A small image classifier, trained from scratch.
Model: arch resnet_bottleneck, norm groupnorm, activation gelu, depths [4, 7, 7], widths [192, 384, 768].
Data: trained on reaction-diffusion patterns (Gray-Scott), 47500 training examples.
Rows from block 2 of a small image classifier, named by matrix and row number. Rows with one number belong to one channel. Each number is 50 + 12 x the weight over its row's rms, rounded and kept within 0 to 99. All counts start at 0.
After each channel's rows are labels from the 100 images, of 14848, where the channel reaches its highest value: "strongest on" is what is common among them; "colour at peak" is the nearest of a few named colours to the mean colour under the peak. Only what is clearly more common there than usual is listed. The data: reaction-diffusion patterns (Gray-Scott).
# convs1: 3x3 conv (model.blocks.2.convs.1.weight, 48x48x3x3, each kernel summed), inputs 0-47
# convs2: expand pointwise conv (model.blocks.2.convs.2.weight, 192x48x1x1, transposed), outputs 0-47

convs1.16:37 55 50 50 59 39 27 50 39 44 55 44 27 37 38 43 48 39 41 47 52 58 55 72 78 48 59 45 71 70 60 43 48 46 40 42 38 45 36 59 54 35 64 38 59 46 76 37
convs2.16:35 36 41 51 56 46 44 27 55 41 62 30 33 51 30 51 76 46 31 67 41 59 51 57 61 28 61 49 74 44 51 40 54 28 51 38 29 50 36 36 50 45 48 62 41 28 50 59
strongest on: feed 0.018 kill 0.051
colour at peak: black

convs1.45:56 50 45 51 67 48 48 31 50 76 33 53 58 41 31 65 36 51 48 27 40 50 55 52 56 25 50 41 48 63 43 54 54 58 28 63 34 54 27 53 51 45 33 55 47 74 42 40
convs2.45:59 78 44 54 46 49 51 48 64 51 58 47 43 42 43 42 55 34 40 34 70 68 61 48 56 38 43 44 49 35 36 45 45 63 33 62 39 29 30 41 44 63 56 49 35 49 47 50
strongest on: embossed; feed 0.018 kill 0.051
colour at peak: black

convs1.11:46 56 50 53 54 69 61 73 42 36 54 48 88 66 59 49 34 57 56 37 32 44 51 49 66 45 47 45 59 47 69 43 72 53 62 24 40 46 48 56 45 44 48 57 38 53 58 33
convs2.11:54 37 49 45 47 57 58 35 40 53 42 40 37 41 35 42 58 42 50 55 32 37 40 24 47 51 22 38 43 56 52 47 27 39 33 56 54 39 45 40 55 60 45 38 43 45 47 49
strongest on: feed 0.018 kill 0.051
colour at peak: grey

convs1.21:69 41 58 42 47 70 42 51 49 45 52 29 45 51 38 36 42 69 48 55 26 42 33 59 42 58 51 49 50 50 69 54 54 48 29 86 31 34 57 60 64 53 60 44 54 50 39 44
convs2.21:64 64 33 45 56 57 47 52 54 60 47 64 52 56 66 43 52 54 24 59 60 44 62 40 33 61 30 44 44 59 55 73 37 51 21 47 53 35 58 38 30 52 43 53 27 35 74 57
strongest on: embossed; feed 0.018 kill 0.051
colour at peak: grey

convs1.8:47 47 71 54 44 55 38 41 48 40 31 51 44 53 59 61 38 55 38 45 36 56 44 59 44 28 52 48 40 68 76 45 68 54 77 23 56 44 62 51 23 57 51 49 42 55 57 40
convs2.8:43 63 59 47 64 79 24 53 47 82 49 46 62 45 39 57 40 31 54 36 59 43 30 55 63 43 76 33 74 21 62 56 24 63 44 51 57 65 36 34 55 42 34 62 41 40 59 67
strongest on: dark
colour at peak: black

convs1.22:50 41 35 50 44 59 54 72 54 48 49 62 27 46 50 61 70 35 37 54 52 49 61 28 49 54 57 59 58 51 28 52 27 40 50 31 41 48 39 58 66 51 62 49 51 58 15 61
convs2.22:52 53 48 46 53 35 20 70 49 69 28 36 53 69 51 53 56 55 46 57 38 32 46 40 43 58 36 47 51 62 28 44 66 31 48 46 42 45 61 48 59 49 48 52 41 48 60 57
strongest on: embossed; feed 0.018 kill 0.051
colour at peak: black

convs1.13:39 53 68 46 44 42 62 22 39 46 66 41 39 69 51 63 59 59 48 59 33 42 44 21 31 47 42 46 34 29 48 51 59 48 58 48 40 31 56 47 62 34 43 54 38 62 57 34
convs2.13:50 52 44 73 49 38 48 46 43 45 54 40 50 42 49 66 45 62 63 43 87 43 59 46 45 29 56 68 31 61 50 53 41 67 53 64 41 46 78 42 66 34 51 48 29 49 63 28
strongest on: dark; grey
colour at peak: brown

convs1.40:56 58 41 59 52 54 56 72 50 46 45 78 55 45 45 45 38 43 47 48 71 68 58 53 57 45 54 43 54 36 43 55 45 37 47 39 25 69 44 59 23 51 19 49 55 26 46 51
convs2.40:40 42 49 81 47 70 60 49 58 31 79 38 61 59 47 62 54 53 47 67 61 63 33 63 37 52 37 39 51 26 54 38 46 46 22 58 51 44 49 51 51 61 42 62 66 63 57 33
strongest on: pastel
colour at peak: white

convs1.23:54 46 41 48 41 33 60 65 39 42 38 49 74 74 43 22 74 42 63 47 42 49 38 55 43 45 60 52 45 25 56 56 49 35 63 64 50 55 73 53 47 55 44 54 36 43 63 59
convs2.23:48 44 46 70 51 50 43 62 50 62 42 60 46 67 53 43 51 49 50 51 37 48 70 62 57 45 56 39 73 20 38 42 58 58 77 35 44 65 53 47 52 37 43 59 56 49 49 55
strongest on: embossed; stretched; feed 0.078 kill 0.061
colour at peak: brown